Rows from block 4 of a small model that predicts nearness at each pixel, named by matrix and row number. Rows with one number belong to one neuron. Each number is 50 + 15 x the weight over its row's rms, rounded and kept within 0 to 99. All counts start at 0.
After each neuron's rows are labels from the 100 images, of 14848, where the neuron reaches its highest value: "strongest on" is what is common among them. Only what is clearly more common there than usual is listed. The data: renderings of 100 made-up gadgets, each built of a few solids, in any pose.
# fc1: MLP up (model.blocks.4.mlp.fc1.weight, 320x160), inputs 0-79
# fc2: MLP down (model.blocks.4.mlp.fc2.weight, 160x320, transposed), outputs 0-79

fc1.214:66 71 51 45 68 73 53 50 54 69 57 40 33 68 61 36 67 53 47 68 45 32 41 50 40 53 54 52 23 64 46 21 43 31 31 58 46 50 61 53 72 74 40 56 26 70 62 51 36 40 36 33 58 27 77 51 59 32 33 55 23 56 38 47 47 45 46 30 61 68 30 22 62 39 73 52 25 56 48 36
fc2.214:46 51 40 50 47 17 57 09 48 73 73 64 60 49 50 50 62 35 49 72 51 42 63 31 48 51 64 57 63 62 58 73 23 63 64 52 47 87 58 51 31 23 38 80 40 56 59 45 34 50 69 51 44 37 38 58 29 42 52 76 43 63 64 50 43 66 53 44 45 36 73 54 40 56 31 58 58 55 60 50
strongest on: has a sphere; metallic

fc1.100:26 64 48 19 57 48 55 61 33 41 52 37 63 75 66 51 40 50 43 47 36 40 44 42 71 66 65 27 89 59 47 79 45 60 47 43 79 39 46 69 77 57 41 63 80 53 58 32 41 45 26 22 55 57 31 43 56 64 54 64 59 62 33 64 31 48 16 53 50 37 30 51 59 57 60 57 25 35 20 48
fc2.100:45 42 37 76 66 65 35 41 53 63 52 67 67 18 31 57 54 44 68 52 52 65 58 35 54 45 57 76 16 44 34 29 40 32 49 59 21 53 62 35 43 62 58 35 49 56 56 48 56 75 66 61 40 82 66 45 54 57 60 22 74 66 39 40 63 51 35 45 30 39 52 36 29 31 72 24 62 41 87 65
strongest on: glossy

fc1.280:39 40 52 43 22 53 37 60 32 54 34 44 29 53 56 17 63 45 40 12 48 46 55 13 48 62 55 49 61 27 59 87 64 35 43 77 32 65 56 54 55 63 49 58 37 53 47 27 30 57 64 44 51 56 50 73 56 50 48 50 63 43 50 37 52 53 44 64 37 30 53 52 38 68 50 49 32 75 66 53
fc2.280:36 59 39 56 36 34 32 52 46 58 62 53 93 71 39 52 60 34 60 64 82 29 35 65 29 64 33 77 52 68 57 90 43 88 55 39 52 22 45 52 70 16 52 56 68 42 58 56 55 43 62 66 67 41 54 26 41 45 67 59 44 47 53 48 62 57 63 56 23 63 39 69 21 53 46 57 56 44 28 36
strongest on: glossy

fc1.173:65 61 33 46 62 71 55 30 61 53 43 47 77 42 43 55 69 33 46 41 22 37 47 37 52 52 31 74 40 91 45 44 78 39 61 44 24 41 50 26 62 59 20 53 58 63 41 42 63 42 71 58 73 56 62 64 59 42 47 07 43 42 56 46 63 26 34 31 86 40 27 53 48 56 64 59 44 60 40 58
fc2.173:39 53 57 46 67 28 41 39 73 64 52 47 44 71 41 61 44 58 44 49 76 48 82 66 40 66 62 32 57 62 47 59 61 64 61 41 30 53 63 44 22 39 69 57 36 63 51 16 42 35 51 50 53 47 56 20 40 54 68 49 33 70 44 71 37 64 64 56 27 54 65 76 48 33 49 34 36 34 57 76
strongest on: has a sphere

fc1.314:87 71 34 70 73 40 55 45 79 47 32 75 42 68 26 40 57 56 74 45 18 55 46 35 69 34 16 50 23 56 41 38 55 52 35 57 52 46 63 46 58 46 35 52 41 49 65 42 52 48 56 61 65 13 56 41 53 39 51 66 56 41 36 67 68 44 36 36 42 29 32 53 35 15 66 51 54 56 25 34
fc2.314:58 74 46 26 42 81 41 49 76 53 67 53 21 53 50 59 49 53 68 53 54 74 42 36 67 55 59 28 30 89 62 46 51 58 61 45 60 55 62 57 33 46 45 28 57 65 30 57 63 81 66 35 42 47 47 63 26 49 48 37 34 66 52 64 56 31 57 70 38 85 38 32 44 51 39 29 32 67 63 49
strongest on: has a sphere

fc1.58:39 33 55 26 66 74 42 67 39 22 52 58 41 66 21 28 50 59 40 75 55 64 64 12 40 53 66 50 30 58 37 50 63 53 15 57 37 57 62 52 36 47 42 69 64 80 30 45 71 38 69 76 41 43 51 23 37 41 53 44 31 48 51 39 40 44 36 54 50 50 40 49 68 61 79 47 62 41 48 65
fc2.58:30 70 33 63 65 71 50 12 49 35 42 47 22 63 63 81 89 56 61 63 72 50 42 65 41 56 77 34 27 59 39 49 45 40 31 41 54 59 52 61 42 64 52 55 52 63 51 47 15 55 39 28 34 57 59 61 68 52 61 55 67 71 32 61 54 50 71 56 60 25 59 23 30 56 39 46 47 94 73 54
strongest on: has a sphere

fc1.259:77 46 51 42 41 60 76 58 51 39 56 47 54 83 37 36 68 68 64 36 57 71 45 54 62 30 39 47 57 45 33 76 46 54 42 52 53 50 25 57 64 46 38 69 75 50 47 47 17 57 65 41 06 32 61 30 65 50 70 45 63 59 34 57 38 59 47 53 37 38 56 62 59 65 53 36 66 39 55 42
fc2.259:60 57 39 59 75 70 22 39 66 37 57 62 43 52 47 60 35 42 39 64 43 58 53 54 63 79 69 39 39 40 62 46 53 37 49 45 47 24 38 60 70 77 30 02 47 44 50 43 60 36 33 62 49 59 40 34 47 41 57 55 36 31 67 72 27 46 43 57 78 47 71 61 56 47 65 46 60 38 48 28
strongest on: glossy

fc1.254:41 60 52 50 36 35 70 65 47 38 22 51 42 56 55 47 46 67 76 48 45 28 36 86 46 53 59 52 74 44 27 55 27 78 87 55 63 33 67 35 36 49 52 51 39 56 32 28 66 50 53 53 61 47 56 65 68 58 65 50 45 47 60 44 37 36 34 39 69 40 76 32 59 49 68 36 63 51 44 30
fc2.254:34 55 52 64 60 54 45 40 52 39 76 66 38 39 37 79 41 65 45 47 72 27 26 29 68 35 54 71 36 63 44 50 43 72 49 55 46 77 32 63 62 30 57 70 30 75 37 62 22 49 41 56 53 50 36 33 49 51 57 49 60 20 32 44 39 56 53 33 42 61 52 65 43 51 31 35 44 46 31 62
strongest on: white

fc1.92:54 43 64 44 28 68 57 41 29 27 48 32 54 52 55 75 27 30 64 58 55 82 52 56 60 42 61 51 44 38 49 54 29 69 57 61 39 34 60 64 36 60 45 41 23 75 20 65 74 58 53 29 55 55 67 81 78 63 82 63 69 63 55 26 38 54 32 44 69 48 89 40 31 36 25 38 64 56 39 46
fc2.92:24 58 40 51 46 13 42 53 44 54 79 66 71 72 59 62 59 56 81 68 63 20 45 23 49 55 42 61 64 84 45 48 36 64 55 49 48 80 58 54 36 22 38 79 74 51 46 27 23 31 88 42 51 26 67 30 42 46 65 54 42 41 42 54 29 40 58 65 58 82 50 67 38 63 67 48 55 17 55 42
strongest on: white

fc1.52:63 45 50 46 72 65 45 47 54 49 41 65 45 59 27 48 42 56 53 50 56 71 51 24 63 36 23 57 19 71 56 35 40 79 41 21 34 58 53 34 61 51 28 61 45 55 71 67 41 59 58 67 49 34 63 37 40 57 70 60 36 36 53 69 59 31 31 30 37 50 53 69 48 40 52 43 61 69 42 79
fc2.52:57 44 32 45 59 72 60 22 71 50 37 40 34 65 49 34 66 57 69 46 48 63 48 59 66 51 39 04 47 56 51 72 53 70 47 32 53 64 58 49 67 31 44 45 33 65 56 42 63 72 50 51 46 59 74 46 32 17 60 87 38 30 24 57 64 49 62 29 23 70 57 30 25 69 47 53 51 43 72 58
strongest on: metallic; has a sphere

fc1.183:68 43 33 61 42 25 32 69 35 49 48 53 23 26 59 84 34 37 58 73 63 31 61 66 58 38 45 37 61 57 48 62 49 48 63 30 46 51 32 08 43 25 48 53 65 60 43 78 14 63 39 26 37 49 53 51 25 42 41 43 37 57 40 28 62 69 68 32 55 63 19 46 40 59 74 52 63 58 86 46
fc2.183:51 70 45 55 59 41 38 70 65 45 51 21 59 33 31 04 47 45 39 35 27 38 35 57 81 70 63 75 58 15 58 56 48 22 55 50 45 78 24 47 43 53 85 59 59 55 04 59 82 45 67 39 71 48 37 38 56 41 40 39 54 61 54 48 62 64 53 69 30 63 57 38 54 53 25 37 38 44 28 56
strongest on: metallic

fc1.248:65 66 55 56 35 46 29 45 58 27 56 24 28 74 39 59 35 50 65 54 43 34 45 51 41 52 65 60 47 56 60 40 67 72 27 30 57 42 37 65 66 42 48 68 17 38 27 41 61 53 50 43 48 29 42 54 55 40 64 43 30 18 61 45 47 46 37 44 39 42 53 57 55 30 54 45 31 29 76 67
fc2.248:27 37 34 63 44 35 52 38 65 50 51 42 13 39 47 64 54 65 31 56 42 40 42 47 61 81 74 23 44 39 39 33 69 58 45 53 63 46 79 62 48 64 39 29 52 39 51 57 44 34 45 57 41 89 54 50 29 50 42 58 41 78 43 59 34 72 52 41 46 53 58 23 56 66 49 49 36 54 61 34
strongest on: has a sphere; metallic

fc1.49:32 58 26 62 49 52 54 47 72 27 50 33 39 44 44 70 75 52 54 47 38 55 37 35 45 23 52 68 62 71 55 57 61 71 19 42 35 45 61 50 52 63 49 91 63 53 36 33 36 61 53 31 41 41 81 52 57 22 71 44 26 51 41 36 61 62 50 44 58 49 40 55 49 36 55 38 64 60 49 56
fc2.49:61 67 44 54 57 44 38 65 55 56 44 59 23 46 36 46 40 42 69 70 38 79 38 54 94 53 51 37 51 56 59 63 59 32 37 45 49 54 64 44 70 51 66 21 47 44 59 54 55 51 33 46 59 37 47 24 42 28 43 76 22 43 34 52 60 55 55 57 31 72 45 22 30 60 30 52 50 28 73 70
strongest on: has a sphere; glossy

fc1.205:22 52 37 40 36 42 31 37 40 28 24 40 73 58 66 44 36 45 42 50 63 43 47 41 48 42 62 50 52 33 45 51 54 58 99 70 47 47 74 41 57 57 47 31 63 57 53 55 49 66 37 53 72 66 46 36 52 75 17 55 49 52 56 72 67 70 54 44 22 23 30 63 49 66 62 57 60 84 65 43
fc2.205:59 41 47 50 76 39 58 63 49 64 61 45 22 54 33 47 38 51 55 35 47 35 57 64 52 54 43 52 63 59 39 50 30 65 61 66 78 55 52 62 49 20 71 64 43 11 70 60 53 04 58 60 40 46 46 39 52 53 56 55 50 40 40 65 55 24 34 48 40 92 46 59 28 44 46 45 48 03 31 48
strongest on: glossy

fc1.284:32 67 61 26 57 78 57 56 44 67 53 48 44 46 41 58 36 30 62 49 37 47 14 44 62 31 84 52 15 36 67 40 21 55 38 59 49 58 34 53 63 46 57 23 79 60 74 64 41 51 41 69 59 64 43 63 38 42 69 52 34 06 54 30 55 71 23 65 71 29 44 36 69 48 48 45 75 64 47 43
fc2.284:70 63 51 63 59 42 43 61 34 35 14 63 25 69 74 61 38 42 30 57 18 79 26 90 50 53 45 65 87 65 30 39 47 50 53 14 49 45 15 40 53 49 52 57 73 38 31 53 78 44 30 40 58 25 58 60 62 45 68 56 29 67 47 48 50 50 46 41 62 70 50 40 36 30 65 55 52 45 45 45
strongest on: white

fc1.247:72 39 54 55 90 68 49 46 54 30 42 37 59 57 49 60 69 39 85 60 44 57 44 65 50 48 36 57 60 63 37 50 44 37 70 56 45 36 55 25 37 62 53 45 42 70 55 48 37 63 60 39 45 51 67 52 51 56 66 47 86 48 32 48 72 59 51 45 52 42 50 40 87 13 46 63 24 42 45 17
fc2.247:44 40 41 51 57 38 48 38 43 59 98 64 21 43 49 49 43 44 53 52 46 56 37 73 46 70 73 53 39 57 56 67 43 40 52 32 59 37 60 49 93 64 48 32 51 75 37 70 73 53 24 75 55 51 50 32 60 41 58 56 21 72 52 66 42 28 65 34 57 50 48 32 29 66 46 41 42 53 39 60
strongest on: glossy

fc1.155:59 63 32 72 75 51 45 40 54 71 43 49 55 69 42 67 46 35 54 36 62 62 19 35 76 33 53 56 59 39 74 47 60 53 66 43 65 54 41 61 69 44 55 85 27 55 25 49 69 06 48 47 34 58 53 50 55 37 40 48 39 40 45 54 74 40 32 47 63 59 64 27 60 36 54 46 41 63 61 55
fc2.155:51 64 41 54 47 28 62 67 64 36 38 35 25 68 45 56 58 40 39 56 64 50 35 62 67 54 19 95 61 46 62 37 04 57 53 45 75 54 51 67 48 45 57 44 59 60 47 58 38 56 60 46 27 74 46 36 47 60 53 37 14 42 75 58 78 59 17 53 32 66 31 56 63 53 63 77 35 33 33 81
strongest on: metallic

fc1.289:46 51 64 27 31 48 39 73 21 61 36 17 48 47 38 85 43 68 67 42 56 55 63 37 39 24 58 72 55 40 39 57 53 49 44 41 62 65 43 35 57 37 29 75 65 50 14 50 44 69 60 54 54 57 64 56 55 46 99 41 51 80 50 64 46 53 19 45 56 42 41 24 35 38 56 54 77 45 44 31
fc2.289:35 77 58 59 98 64 95 57 47 66 25 64 50 58 72 64 38 45 66 48 45 41 69 46 45 40 50 61 26 28 60 25 76 34 37 51 51 32 28 32 73 48 45 50 49 43 60 60 52 37 29 51 23 56 44 27 68 40 59 42 45 68 39 67 72 37 42 48 39 39 60 53 38 44 52 37 28 41 54 43
strongest on: white